From a checkpoint of a small class-conditioned image flow-matching model: 72500 training examples.
Rows from block 3 of a small class-conditioned image flow-matching model, named by matrix and row number. Rows with one number within an expert belong to one neuron, the router's apart. Each number is 128 + 24 x the weight over its row's rms, rounded and kept within 0 to 255. All counts start at 0. Numbers have three digits each.
Before each expert's rows are labels from the 100 images, of 14976 (inputs lightly noised), where the router gives the expert most weight on average: "strongest on" is what is common among them; "colour at peak" is the nearest of a few named colours to the mean colour under the peak. Only what is clearly more common there than usual is listed. The data: rendered dice on a table. In brackets: how many of the 100, against the usual share in percent.
# router: slot weights (model.blocks.3.mlp.router.weight, 8x256), inputs 128-255
# up: expert up (model.blocks.3.mlp.up, 4x128x256), inputs 128-255
# down: expert down (model.blocks.3.mlp.down, 4x256x128, transposed), outputs 128-255

# expert 1
strongest on: dice: one (100 vs 33); total: 1 (40 vs 5.5); total: 2 (25 vs 6.3)
colour at peak: pink (49 vs 7.4)
router.2:100100129130119113141119104104113146144158092113122084119099088123104076118150159130127088126086189152165092117134150126129135114119113120122115087131083127166120141087125129106144109159124144092152090147151123137130119144123114114166120118135131114131055124167148118088165118134111111119134129139115133163156128137111125143156110130100118127188111130119141129120164158125142138142136
router.3:149113124149102117135127134101126136165119126135118121147135094076121095106091166129125107144085150160156085147145145118106136116109128120145118102139111141172134133085096142098141150141137146119147080163163158109134109109119115136162147098126111071131049113156107095084116085151122126136129122115141107125146156132098130106109167125138122107195145107135124128119151181122140109152135
up.0:156134147130114095112183108124126118136152145145113148123158180170105162172163117150154131110120108088057178133121113135157118136147130153158180150136179140091122120148126098158115132101149140129150160122097128135137141110158147126089114131117175155093161137126090143130154156098142117102141143129129130152128129156189124124114116127134146109068172118135123091130087139124129137115122
down.0:166110150133079124133170105128129078090122152152130118107168147139114134130165123140164150094100117089082185099151109111161143145143129126120189163160147128079141121159156096166145120137109139113154118125112115145142094161153157127081082114146146166086126122118139136126156162093146128131130121125113136131133106112156120111108092143141141134055145115132092109161099115136122177126085
up.1:166175137067104147091145124145109159134132097131116132195177161148143149152145124130145140137154141104121159105147150141114139091136122159141126126111122104130095140128132134149144147106097138166071097134139086145127128158108139094098142189083146151114103086124112128102172136135096126156124165119173084106127123117137120105124163118113143138132186151107118107099108097108109107053143
down.1:110114102161149135153130121089117084132105108117132119114093122149085149119096132140118111121109095157136098131127113126161131092136158124115136115102088144106155146092122132130130146151126117064152145164135170101164100131117133150135116124186149105132175151126156129125099135138141158075123091105149137153149117134122120161091102129138131089114115117123110158176146151133129104175110
up.2:123177129127125133103128119169150115121127119132167106123123143151115173152162086127137155135162126102116143117165141095098145143133120143123108114166145124131050155160133158080133186094101157162137111156089139130111107129122121169090132148080143163104132114122113117096138156096142099150125142101118102124113128136104155102133148084120115156106163140158133168123091139144089104137136
down.2:118109103104061085122109125090139069152130138086127126141132119101128129111154128144117170138124122149137144098149154110094138082157102166101155135145092089122101123140127136118125136135129091089143141134139129128146132148128148101153073136148093129070134162072108121126133122106122146138110095146138133125101113126107120146105128141146073136091110098154098151144118124116148175151099
up.3:144150115111126137131124117148154111139140134127104121128158202142130181147151083179111103158117087083110166139117130127153125123153155145125157121157193117076094140158164129143119157127149129136111152120083108130128103120121145161098111145099173179081181116090126144110126155114117134107136164099146115110127167161170148130134120112119103125091176139141131142143119113145143100150101
down.3:125120075124094138131133133117155122119142141113105103104134141143126153150149111169102137089102113127081198114138151104115106121133106115155136128124133106116114120155126136121104132132123130156132120109102147119126110160145165124097082115114124167112149141119137124152109151090118114132142165102144099108150105136148201124139118171141095142041223127125140121149112121129116153171099
up.4:168143150116116153127128095157157131112118145087107119156169136174086155119157117151137089155111099106129161159145131126149170130130176136074148112122111114135116119121150122148106147158132169160110129143115111087093118119118104108131141145107166116127129163077121183137135140129124130103135123135162142130086141130173081114129110117114154113077157157107101140116180097100168095152104
down.4:149088104090094112119119130101160108125118154131146124131175127085141126123133141138103141129140114152129167108158186095113080086148077104138143131143128113113144116142118091095161109144102117132104112123159135163131115170157112144151127123141084163110103090151127092083140110126149162139163165104137119074161094130093116123138132125112096119107131102159134110146117123151102153094131
up.5:135150139141114114128141102181140097115117145114132105129151173159124166191188123140121138167115096089158161145140090148169097146148167132082162134113161118100106130141143132147123158119136131143098156150065116140122111123110154154109126145125158156092176132075134163149166139072129122123120147109134152116126164138155109180119118112137100132086123128111124142170112112120159116149129
down.5:135121098120094092144117112127133103139121123125107107125129121122112148147157131152137115135108083118118195128133141117150077140158110126140145114094152105094129099110114118130085148165112153092154121129112120095148124149135126066140077127134105167120147163120122116143146111101135150113122125109114134109155124128133138165118127152165124119061191104109136154158110111147120123162132
up.6:160161145116133105120140112161150132129131110103116117163162193149109165160172096116138093146113084076106183120115111161176123116183151160097132117144171120112113157162148135133122130128104142165097133160113126146125116131111178117071142150118156162090148129101114164110124156110127133122105142113147138125108151141152089130131128101135134105081155153126108169145097116119122116135118
down.6:167165111119070128158152147101157067130164121095121115112138165099116093184155115136108114111110114087071190152140129116155094099150113103121173122136156121109106079139121100133125112104142141121139139132124129120125128195124171125116091135140135153085137166121100104099136112091119114121110148081121131103165116122129125150152128143132121141037137136114102161114123130100136156129109

# expert 0
strongest on: blue die (39 vs 16.1)
colour at peak: green (41 vs 8.1)
router.0:145120131067122137121135133092099121146147141121166077136144134138128145117080145128115124111131116131111164120095107109127105117175098120141111151128129146137087150109175136077161124132103126095133127141107138134155154156191107125123117130153129138108154155130109076151126093149130154145104093116115117144110139123119106149133117136115130144128112150184144144150106103169130113116152
router.1:144127164097128090113167101134113148158125121134159153090150104121125130119056148127108134097152140124130114112132126117100101118147109109161150133147113130154138129129154112109139100129105124125149108123143160139147150134171105130159092123178113126135149148141082093140136082121127161114098111148135083125143148138117125149120112120136168096131132123164092157128069111158137105096156
up.0:188144148093147099143150105171114173121159122154160119183191116106100144141134086107157113125077131115103106143143128146080143116117164162102078106086133093131142132119118157112107126186143150164119096103099175141116108139115158162086095172127108115155118109122144138096130161132102144132095156127110085112110124099104104121216156086114144104106167150066140148132152155103116149078108
down.0:113140121132105152094141121133160144173103098132075127115122131149090170165148135183128134100170142120136151128136138139103108129199104094092146112106130104149145133111123136193120160110097132136129123168130163148125108141130111124117146136135143147075129136148108145139160113079128136158125177119114086087104153133163165115113131119142140117103124130188122112138076090161158105160158
up.1:181138116088150113103139108099134090097107132133113099125123100165136130169123134146166114108146128120119145108137125091127131104125095159165123152126137127123077120150119125122137100107132131121144087139109094138127127156125140156108136134132114182124118130125137123081131112148171102100174124131110145152075096122133139167084126132122105166117099131151124116118100133133125105098171
down.1:113119093119145122118089120127154169123112095129118140117099115127146131102124116123134166113175202163155056145141159133103134147110142154120076140066084114151132155080129172139115137130124106169115124151157114157110094136110118107152174126107134109133102117132148123138139118092090127167155130132121116074115154123100175104117183080123124147153122122114147121085175139123127079124122
up.2:163142148086097142114111111131127086103097113123099139133115181136156157120137102140154155116122143111121195116144145131151119102129099139141117101106167099082094126175167125118110111127119098128129131108128139133165095152147150163126129124096105198066155072093133115079107125120150110117128105099122148121099125176109147152055112089075100138123120106115136109139096155174161122102144
down.2:126087084145121122135136106096166155125120107117154133126122133117160139135130113137112142108161156134118096125122159134125113118126126189147082138119122105126099125149131117135101145102096122146122132162153154152072093127103127116140140122105123123092149119151162108144097093094066128125140106094100126127104121153118176135098197102106075147122139118095121150128157155132141099100163
up.3:096153135141156103136122121113139066104143148154154109133098125166162113147154108117156134144119127143110130140119113139114129159105180172123152119111118105093118056149124112122125091125137104106153107147113150145145107103103106164115131112094194113140134122087174116114132163138136127079141109159100118167126119142156132137133122093151130139122131146131075147115080103105120124147130
down.3:174116086107136130164113144131126119116104139117156157114144138157159131117138170161149128095140138109161140107139121089132111111103133161139110136116150079153105177081125117137087148193134176109140101117137105114143140137120136132092043115123151157140137138073133105149109165075135133116102144129099154083120097129145139161128116142119159135083177095109142096194112150128098101119113
up.4:133116187110099122096148136151151098111132135156128127117144164137106164124164093115179110149096104086131175131116084159137122145131113133118163115063144124097151118172105102132103154138103129133091149129103134111153125129119154112112120126107149159106164125078113120129152158128123154137119144119145126154128126167148102133123123126163115126056159088128107133143109128131089116155115
down.4:142161113135125166118151113118158119112116160110136149118117170163132154139150112177154147117144091127065171140139117146181130131089155177117138120125132110146132111094146114162110154136125136142114128150117127123109110138101136127072110116104192149130182111123121128140114148077131132108144112105118127116131141130174179105100145111125143091051166106097121134144118131139139093143118
up.5:099149110113136134133097106127135119105116106132145091137090097110157094103154096133120147160135167151171117165084163100099125146082126139118119135131094131145134121138132143118141134123102115126093117134156108119115114120121109134133147099090107089142097132107253120123114120150111074129140114140119146149139126137100163102097141092090128158177106119112119144110116134143127137144154
down.5:111124116117128128135138124132097133090098120174155120107155101136107156134098189156152119106096128147148147139153104072137133127100142132135103149112133119106162169090093092139093138193127186107133156136120125120132133151123120153122085129148178162158162123116103144128101176088113143118119161113124140140158132102136146123135104141132189099124156092118127077166119135119097135145079
up.6:099122170111119128094150150144156121100152128137124132147141187168098135120152103120150122091110102078111188141122124163150125162155125147112145127098140125104114110174101135128087162135092130159141163117102100106142120115099155127099147107096159145113152141086087120108163146130166109142119166109135127140139109136140111161127127126151113127068151080120122111175093105121152133151117
down.6:152181123156123137128153122128165113107132147120141146112156195146114156156149113163160133142155115103041168133148112161172136122121114155125140140098151097125104126116129125171131153125154124126113115154108123122107123127121157127039118131108173162112160148109114132119112162083120129117141125118119150116120126129202146115115128102103142112049164136103111139127107120154105084136164

# expert 3
strongest on: dice: three (93 vs 33.6); white die (66 vs 15.6); yellow die (61 vs 15.8)
colour at peak: yellow (46 vs 1.7); white (33 vs 2.8)
router.6:163166125130147140148132095154120118140125135138152121133149136173127166142172120135172151098100110075103133106117127110131130162146153134144132157107152112132110121152133126143135115131112119147107101119081107135092163145127136146099123160091149160126144108102141163124154156146155116119127144148126139119121134130147154117093114147142159133062166140148100092115131142092141144097113
router.7:120150175154115121103115087124124119116123135113136105140112130149133159125134134113160135118098107111149116142135154131144107144093125140154149136092148104136132152104166142134138123153138129139110185145114110091127166082127126113137135138128144120136176107085146146130121156142144107097099128117127166102137139188102147103086123136124163088055161122113082134123158141173116130138106
up.0:128112122126119146154123095139137118138159117130116110132121155145145157118091127133082109134161128129137173110125138157107082118140115127158128157158114130106112132164114107122139120115125104117134157129190154100151139176150127154143102126116083167074170134127098130100131073148114112133117129085085104127142133143135156180152119121126108161132102125143164132117085113179130131115171
down.0:133150127140104139100142153160139116143119095150159121140153123117131151147181120144125150127129141085091175087144156108120111128136094144109200106107114136090137108171140094121130084090119091117111160116120147183121127157159161127133091109129133139095113152166100100118169116133124101168134142130132120142150132128117183104104112123126117096149137122136097096116076127146115172105182
up.1:166109126120104105140179103127168085116178120114129151163150178144125149114103100144096111129118071092101169137174144156138111130175107141140117170173075133116112152174113101118115117120130108161115111132142141086181129130133134144119097151127097142079176159121076146126133076113117129099154130104117077134126131128117116171150138139164106156094122155138118133136144112121150121160125
down.1:124175151138120126127123139180131107106131140145137144150151177125135160161170097170168136144131104076057170104107119120127116125128096168133213121137157145145129082171148116140114140100115070121126142089115138150144117131147164133121152126110147160112161142123115123137146173138143115125148131134131142158142142146157135134131102073113139119071116094125102107135106091152115190111147
up.2:125116094168106133152104131077113078164124144093140115063128126138104101129149140138113118145132112126132143138129098125134096150129124102097114135169125105118147132129112107149085180123081128145120160137152163135138163126150120148147099098119090097112171143123146154147138079147104147116080104101117128157139148164159134131111085123069112104121132162081145151109145129178152165145148
down.2:074131109115121120145107120117120137112110142129152148153155138101132135084100155143120144108118107151119134145142128108131144122130165126129139111170133130109137134123158123127178146145128170106159141142147139124125103111145105139117126121154124120108140127141075132088098122149112149081128109101129150194160136149120135145128141158108178103146146117143130149150118138121130094136107
up.3:158115160143112099152131120112147154115123099099090108178080155111093095099144154139142088138120135128078118128157130161104080101182117122125156094105126087165129123185110121143076141148099149110155171136134143087155116097141146085125110140154096123103140140150134142187145111090128132151120131105121116136136103182113085148102104115152127094125124116109099117158145098151112156171104
down.3:135154107067090126117150102131138071109137159154140138115169151116125133127139085138137177149124082127107175113127116112127136087144118151135129131131149154102126145173113138094153122114132130152116126117093119160125130175103132131096128124114132154102167093137099163113109111134144115081159130104121143145125147103152110147158131146114113177105110175144161155156129196091118103073175
up.4:161107154105090115149117094166166191109109121100108101162101164130149104136134138123130062133127101118108160119142122137128078142174107152132136101117113146155104114199128116146112124148132119120156167130140143106172122112151126098131096142152127148101150134127138121185107098122150079144132128118123122125100136148135092119099108113157137091101113122135079175122142101150126125162106
down.4:127179105098114145136156135134128089098157171137138109113144197138129159132117073145120127132117068136114171132128118134146153110129126139119157129100159123099118174137129129120161134119120150151102132144106125134130171167116120122110113110127143149095176119115127150120089127161128116107159109103112128144128165137152124161168119137115142177080139134106142100141122187093135099083150
up.5:131071111134122111153118130124145117105117085104122086161095150144116091139167104147113115176128147138115169113150154109103123167114091151104120086158096123153106134147103133111111141132102147150156121141175117158100108181082121130102121098100134168094108128148141153105170071127137123163118162128102121174116117148158128127124115097109093143151151109111149136116120115151110101135147
down.5:095144097130138119125106135100111115107120150173143081125111128144103129124097160145104102075113145134136152157116132120142089126071139114143137134130094119113180139116139122143109156150118146130128141172141147123138085166130127121105123138147133101167104170132126136107101148125160123072128128107154140170164122107122155112142119102141132106143157100103132104164139131169128132207136
up.6:157121121115122132113112105097162132140088118139146141106122151088106115107097121121135091149158122152146144143169142157131151110123076138121126167130135100142116147084148111125118139123114161126131141143147160136128105154089141133116106132134082115089130131154115123089123112136126126129156112097106076113127112111109120141123167130144102172154121140162130152149148142157091092133133
down.6:131141113186096116137102099151145150143138152111143155154145158114097142129122116107131145108140122141117124099179152148045111123151085085127164142094148141154121119122140129100158069116165100111136123096112147114128103118170165094141136102097159148122110152084108131148155118153127142201103137158139128131134111133115096149119109130135088143094092164129126136165104109096152160160101